{
  "encoder_arch": "resnet_bottleneck",
  "model": "image autoencoder",
  "dataset": "rendered roads seen from a driver's seat, with toy cars, trees and houses",
  "train_examples": 145000,
  "image_size": 64,
  "crop_scale_min": 1,
  "horizontal_flip": false,
  "translate": 0.12,
  "color_jitter": 0.1,
  "bottleneck": "plain",
  "downsampling_factor": 8,
  "encoder_norm": "batchnorm",
  "encoder_activation": "relu",
  "encoder_channel_attention": "se",
  "encoder_drop_path": 0.05,
  "encoder_depths": [2, 4, 2],
  "encoder_kernel_size": 3,
  "encoder_stem": "single",
  "encoder_avg_pool_shortcut": false,
  "encoder_widths": [128, 224, 384],
  "loss": "mse",
  "latent_channels": 8,
  "decoder_norm": "batchnorm",
  "decoder_activation": "silu",
  "decoder_widths": [48, 96, 192, 192],
  "decoder_blocks_per_level": 2,
  "decoder_block": "plain",
  "decoder_attention": false,
  "decoder_upsampling": "nearest_conv",
  "init": "kaiming_normal",
  "residual_init": "zero_last",
  "optimizer": "soap",
  "beta2": 0.99,
  "lr": 0.0015,
  "beta1": 0.95,
  "shampoo_beta": 0.95,
  "eps": 1e-08,
  "precondition_frequency": 50,
  "max_precond_dim": 1024,
  "merge_dims": false,
  "one_sided": false,
  "adamw_lr_other_params": 0.00077,
  "steps": 18700,
  "batch_size": 128,
  "epochs": 16.5,
  "lr_schedule": "cosine",
  "final_lr_fraction": 0.01,
  "warmup_steps": 930,
  "weight_decay": 0.1,
  "adamw_weight_decay_other_params": 0.05
}
Rows from block 2 of the encoder of a small image autoencoder, named by matrix and row number. Rows with one number belong to one channel. Each number is 500 + 40 x the weight over its row's rms, rounded and kept within 0 to 999. All counts start at 0. Numbers have three digits each.
Before each channel's rows are labels from the 100 images, of 14976, where the channel reaches its highest value: "responds to" is what is common among them; "lies over" is the class under the peak. Only what is clearly more common there than usual is listed. The data: rendered roads seen from a driver's seat, with toy cars, trees and houses. In brackets: how many of the 100.
# convs1: 3x3 conv, stride 2 (encoder.blocks.2.convs.1.weight, 56x56x3x3, each kernel summed), inputs 0-55
# convs2: expand pointwise conv (encoder.blocks.2.convs.2.weight, 224x56x1x1, transposed), outputs 0-223

responds to: snowy verge (67); lamp (60)
lies over: verge (42)
convs1.36:488424540462518521535477483560532541442452493441500478457493496402538465509519464490583494454511464472548488478490411550514496571552555500508477523448493503495426504528
convs2.36:433341535487460476588499467508487529540457557533476476494500519452490482531556531473467532538365488514508539524499483549473589460496526510467507536462501433483533545488459550480456519536420575471497430516491490509458500515501474447397490494493486498514456410451445535369451483528525496442566505524512500491507497488540481483522538467472485559523515500529550507535500452516445488508509545507536542514440499555435529507511504475503506463614507436509558526543533467425520521509604493482541496465495485480460527559506447476523499517501558545537472504511450482545483501545574477470532547502483443564555519490456503451477540493475554496516511518555525546576496510504539477515504

responds to: tree (65)
lies over: verge (36)
convs1.1:479462468477548476475554532469503519550494509539488476505499506562491495421512496481452529545493453482501417575471553551481592496519497569460515541470543543430453432538
convs2.1:536454490503533488508519467538453527533447533499503493503502512403448526506492515516577551546517550440458516547485476510477481557480509422601491512461426452452523544488538476465462456517424468539515535483479470492528502489537595445492500479521509435486591512558481533494502471546532570475527500553512569456476535555478583479485418516532499477530506485479524492452437488501556555457522473436492539441550532485538512536551413491483458492525486494525532510498516460520479514513510492464544528508471476526523562492547524526502507528559442482551455484518474469518578566462394471547476475461475463460542575496442546512488537527393496532398560514546483481576499483484431472570435

responds to: pine (58)
lies over: sky (94)
convs1.24:511511561510441482536500561467495515500438499467472563529468462503528526544511485451545534496504482487529436499437542461454406512523491494553410503474457545435439571512
convs2.24:518444500525431498423589561533463456515512503538541516511479521556433545461460540498509537533505470446542480565470551485482491530421519556539492524486531529529509524426554470507512463517503497488475480520507535498478479573474537447562531441527522468532484572563514504432555532457517559566530511456544518555507549483515498493566457511550523437519474564447594445530490485542462473493513453476531453510516529519464476447552467508504499472576540587514530578475522440469495559495490517578545561458525518523528477562469478482489527498515470592510455438463550535498525599449466433479484518496505534476461500525467422558402531506488476481437457429506543509430468501483461492477467

responds to: crossing stripes (75)
lies over: road (65)
convs1.13:469519526511443564505494587512553473456554485479448430469472470437507503518467490555461491471459504520556543497515451565577463507617497496503476492452454533514514518484
convs2.13:483419534529482490482463506458506473446520473465514426543498593463507478488490477456478464519515476546500393549522486475468442523552494558506384499518519468545479551541495552502514546478493563426531451482469505475475514519454446534530510470433473439456540472500508481499530450466562454509513445484446475534495503580542410501509500580499517504489509547588509525512520504487464490510483493511517490578480486535471512464510487509532494505511571559583558634471513495549455598476490521508477558491503395477490514590492509515635431531521458476558537485509542544524491493554523509519529609503497528553512471526499481490485486461542483470506496473474541465537464549529551533486520

responds to: crossing stripes (78); bends right (65)
lies over: road (72)
convs1.19:517469440530465500491484565504539519430569515494463474480429490457510553622481532571475521455442464556520496565479469515498449538538500525526437504497452500519542516511
convs2.19:556464476510503480404588486495507545499470500501473482535561513517558561494514523489471513533505506519454475418491497465471490532514561456503506462564420535500440559504483505537548582528528533584444438472590495469515465505484548500541550493564429447494574504497657515492513525493497504468512499474500495488511428578480555536460433537490544484488519435496516498430501518457552506520474400464562418514534503517489439518528458449464487497497519492460458447487437463538476536486420443530536520531524486434503503455491559471535495517483500613503529466594497554514551517562484489519481463451466547464545512485511506477530510491494514447513510481435442510477493410503521493477488

responds to: snowy verge (74)
lies over: verge (66)
convs1.42:537466500592459493466444483449455492561478496515439458577510576550515529464549523457507487493526483492557515459441480482522570560472549491548447535548509513461450492518
convs2.42:499557423489492543509490515518480472513440536519544469493559463468545498493552505557460499457429544572499580465463532482419531499571530492467497563523446555497431514480511554518556475537512459500448528537535459496473485534473488523489500499537484511471524522557543509536484445472546505537550470445508559553515483435383391557505523480534467562460581568439517485516495471487470557452504459480512512514439465500542466504513468538493461532517522497461491464557485453486485510468518499510555465411493460557443492455404509434504485524496494497460421500482564476450538513522513467547449418522537497475409475507591467511508590515447495497441531518462491498494529494574501433567535

responds to: snowy verge (71)
lies over: verge (54)
convs1.45:453533389542526460495512415475521461518482492526486427535539540491540541513567532532472559515539469526535457509460498534459552546436532518518566525511456552455482486474
convs2.45:473518470493492529477518436479555514547470506466465448438404523545533462473480540500620492531453527568491513482570458479505510526487563531491545459497483505596560545497425473521520433408533550472566430437493479516478551478456514512485581505531434514449471500439521498441531544588525492455524509475502522470478491505497496480445505517503535446539485573499444548497521487586491470478541462498477469486469541451488489507476464546464452496464565500407513468467491500468404459504475567474490541484454455477568528510389517460457542533431487513498486457521499515561425518507540538547512573526545541498490488498498500450536454526516476545455486512510469438521583508480537478435528

responds to: double yellow line (52)
lies over: marking (31)
convs1.52:512504509511497461491454488435482529441563515530448510544469499442483477558532487459512498499404485602531533543467527536467524523436518514545520478515394513502443552535
convs2.52:511463543527472493544460508451545563532433518513516534517513464555498528485477478510547477507487510530515494457481425473478487467469481550440511561478536536424518524484432519483507539516513443458561494553426514539466475541520451543565483529487462479537564474467507531450455506530496501460476462495544503503435495513499498532572560462480516393475498482493516506642478506468503413495515559539502497424421473466463572527515603458520508470559542476562460544523511447481476484445533479495469510496547489448416499588494482514456534523547489456470419465534460529506479501446544498509566622507508478524502497504497459477559501525448503506481444563447560549478489479504564516489604

responds to: snowy verge (65)
lies over: verge (37)
convs1.12:537485579507581518471524501516524512427495570505471394434505488381509479546513489493471521471529456480532563513525520503513459456491577490518544547482482503518470477492
convs2.12:545473620521427527537475497496549506529451489442521491499518507432489459512488451429480447598466521520518558495470555493523531500473494515469565478422575504490506495523459506427489582539511481436512475508457464456509522450505415516516547576447503523594478487459492451503471520516521474543598590526514401482498542486460494474474411486484551466470451542504503545505489478461496465540473490584483542553498499559459524420513498477457469443521479523571520467514526536451474425516562458489518451473534478458486437566528476537486452500488515507567557508475570507504372527481498442522531481541487486529558514509528429497558499506465535495468515508516458551521511536472480517491480

responds to: crossing stripes (82)
lies over: marking (42)
convs1.37:512483479509462547499460471416499464521482578517445494572505477554523546525480501545468522507398452507445510453495527590530455476522504445513507471475496513592548467480
convs2.37:507524489445515448511519478502493534485487508529571603498481492519609478513511545538514458492456538530488545555486544525518530449478543516465456610548540544454502487613479530500519478483467521422490436472477472488517487484493492546463439507421494472457569471512446520481489476571463503476443481523500466496510424444482571428505456505484479429473516484446554430482478498481539483467404515534488488451444522504465498529505490479537478501482519382541494504439586447499469569553503428487492451467472496493604514512463478512484459470515458437482460522446497419490530476494501515494469447560459568469600546479465451533508567469519491474544502534519518527548561517504469466531529

responds to: solid white line (71)
lies over: road (82)
convs1.20:439456444532547481487512445484480523489471509468506429514510538410512490570486490486385585487553460510499545499497589467498470468453517509559485513531532522496541469481
convs2.20:427553617467544558635533490436460553460491455534475561492521500516506464482574499497502543477427486505498465482541536579487556535541456499550374490450557552440453485482504508485547461477480553553478459533508479523474415500523488556496524488503516517506450458514429484514468539427490465481529494469430560506502510493483454498477560505531546456524424544483454478468418517432515485454531475487492453528502532401471529461530471497480482468478488455477505572535546489545477512542530544509499481500524485552478450572469554479456428526558491479430449467498552526481516509469472516563546512488450557527507490484487551482512490538484551522510551475457535511551480446486472499479599

responds to: lamp (85); snowy verge (72)
lies over: verge (56)
convs1.40:524512444490537504483562386530507527488538479546497511518521552513505430469555498460560516470539492445569509499436440548441515536455508575494575492531514483476453518513
convs2.40:461511620489444501527483497488533511511473507509581571599493505523573516530531511517525525470510549492556509477506489552465454467480473517492478523477432551531518482490499548507525573513474507489534414454520587510511509477473512478509502475527415514527462453530510533533495511418524485483447397508545459541505501528490465433463514483520471543498462524523530420520385527418511535503429555518461526537412497496506490524533518479586520488457566553474524457493654493525463539548537457490513461520502517501535513475537484509439494384440514494450534497447447516481523439453443565461493518463439550564485483495470497542468492448528488502511465491448545521509483508496539492473562

responds to: lamp (60)
lies over: car (28)
convs1.16:505527417554442507504479470508523562477435503525467478466565501484554480524495471582541553517525444466536562567487478479499494501521586530526554553432442500472475509469
convs2.16:484472514516493467536458615422498508475532466455432509422556547536489523472501463556447505501581482471490483559473469484559551482509492503542527522554566446531492534438485558469536526544487380534506601526477479463526411532480458516515492539532403520483511561516471414548424514499523525495395504508456446498495512459419499532557452504452460421558501476461508491486535478461494521540499533486575501542498454490502543474533494503499512449406490510509461620487469441491501504497471470486509469529487557577467518527531502493467538538520497536500588535465484505489529562494464469518498472488475427499499503522545520541501517447509517514478533504483624493493495582487487503510483

responds to: snowy verge (62)
lies over: lamp (31)
convs1.23:559504457530478475498494579490543461539462480519475476523551473570489514512492444563620505476479481490484519524404439487473495512530549502525537493463522534485430581505
convs2.23:482523507549507516440459469506533461442476479499534494542517511552538586468520547448549564585543497489509446493501535495568508510451465446483503489544592487512489478494494502549530540419482487479532493512476459456509574457531471541417501514463539533551560474487490453491525519477509503501508497565561497471473518533450459521559472435530512454425441563523510542526525532505534520508486475539484529492568463591573529485449545505441469509438418520514474430506486552499480534543522489603499522484486500555530499537536458507524454597480486453553498495491514519488499495456522491416546579556579461503484566505536528526495507529481432562552404447467408509498399496506562509495509

responds to: crossing stripes (60)
lies over: road (81)
convs1.26:463446460517414526525512467461495486457471518540421522479475525470503543578567524460480532412465500525539526493517526570522502469502461457551398533482448508525535509507
convs2.26:553427523377520491429506464478465428506458549520541527508534519519490545504471484456549526474499485462561601493478473460533517491542465469513400493494556455536494504426503533488489517576438507435556453528486523453492521430489483437427482448465558490503488528399529518487513534451505477512490537464566555505523622535404563519525584550531473473467498478381526543534496520549447528461541534540506471514546499490533434559505531512466516496444532538516462502472468556486482480490534550537454496490437498514457482498499497523530496508500502502531533429530499464462535499441484433447466500471492523509433492509451548516455548491464497498451463501513439566555529442521518471537463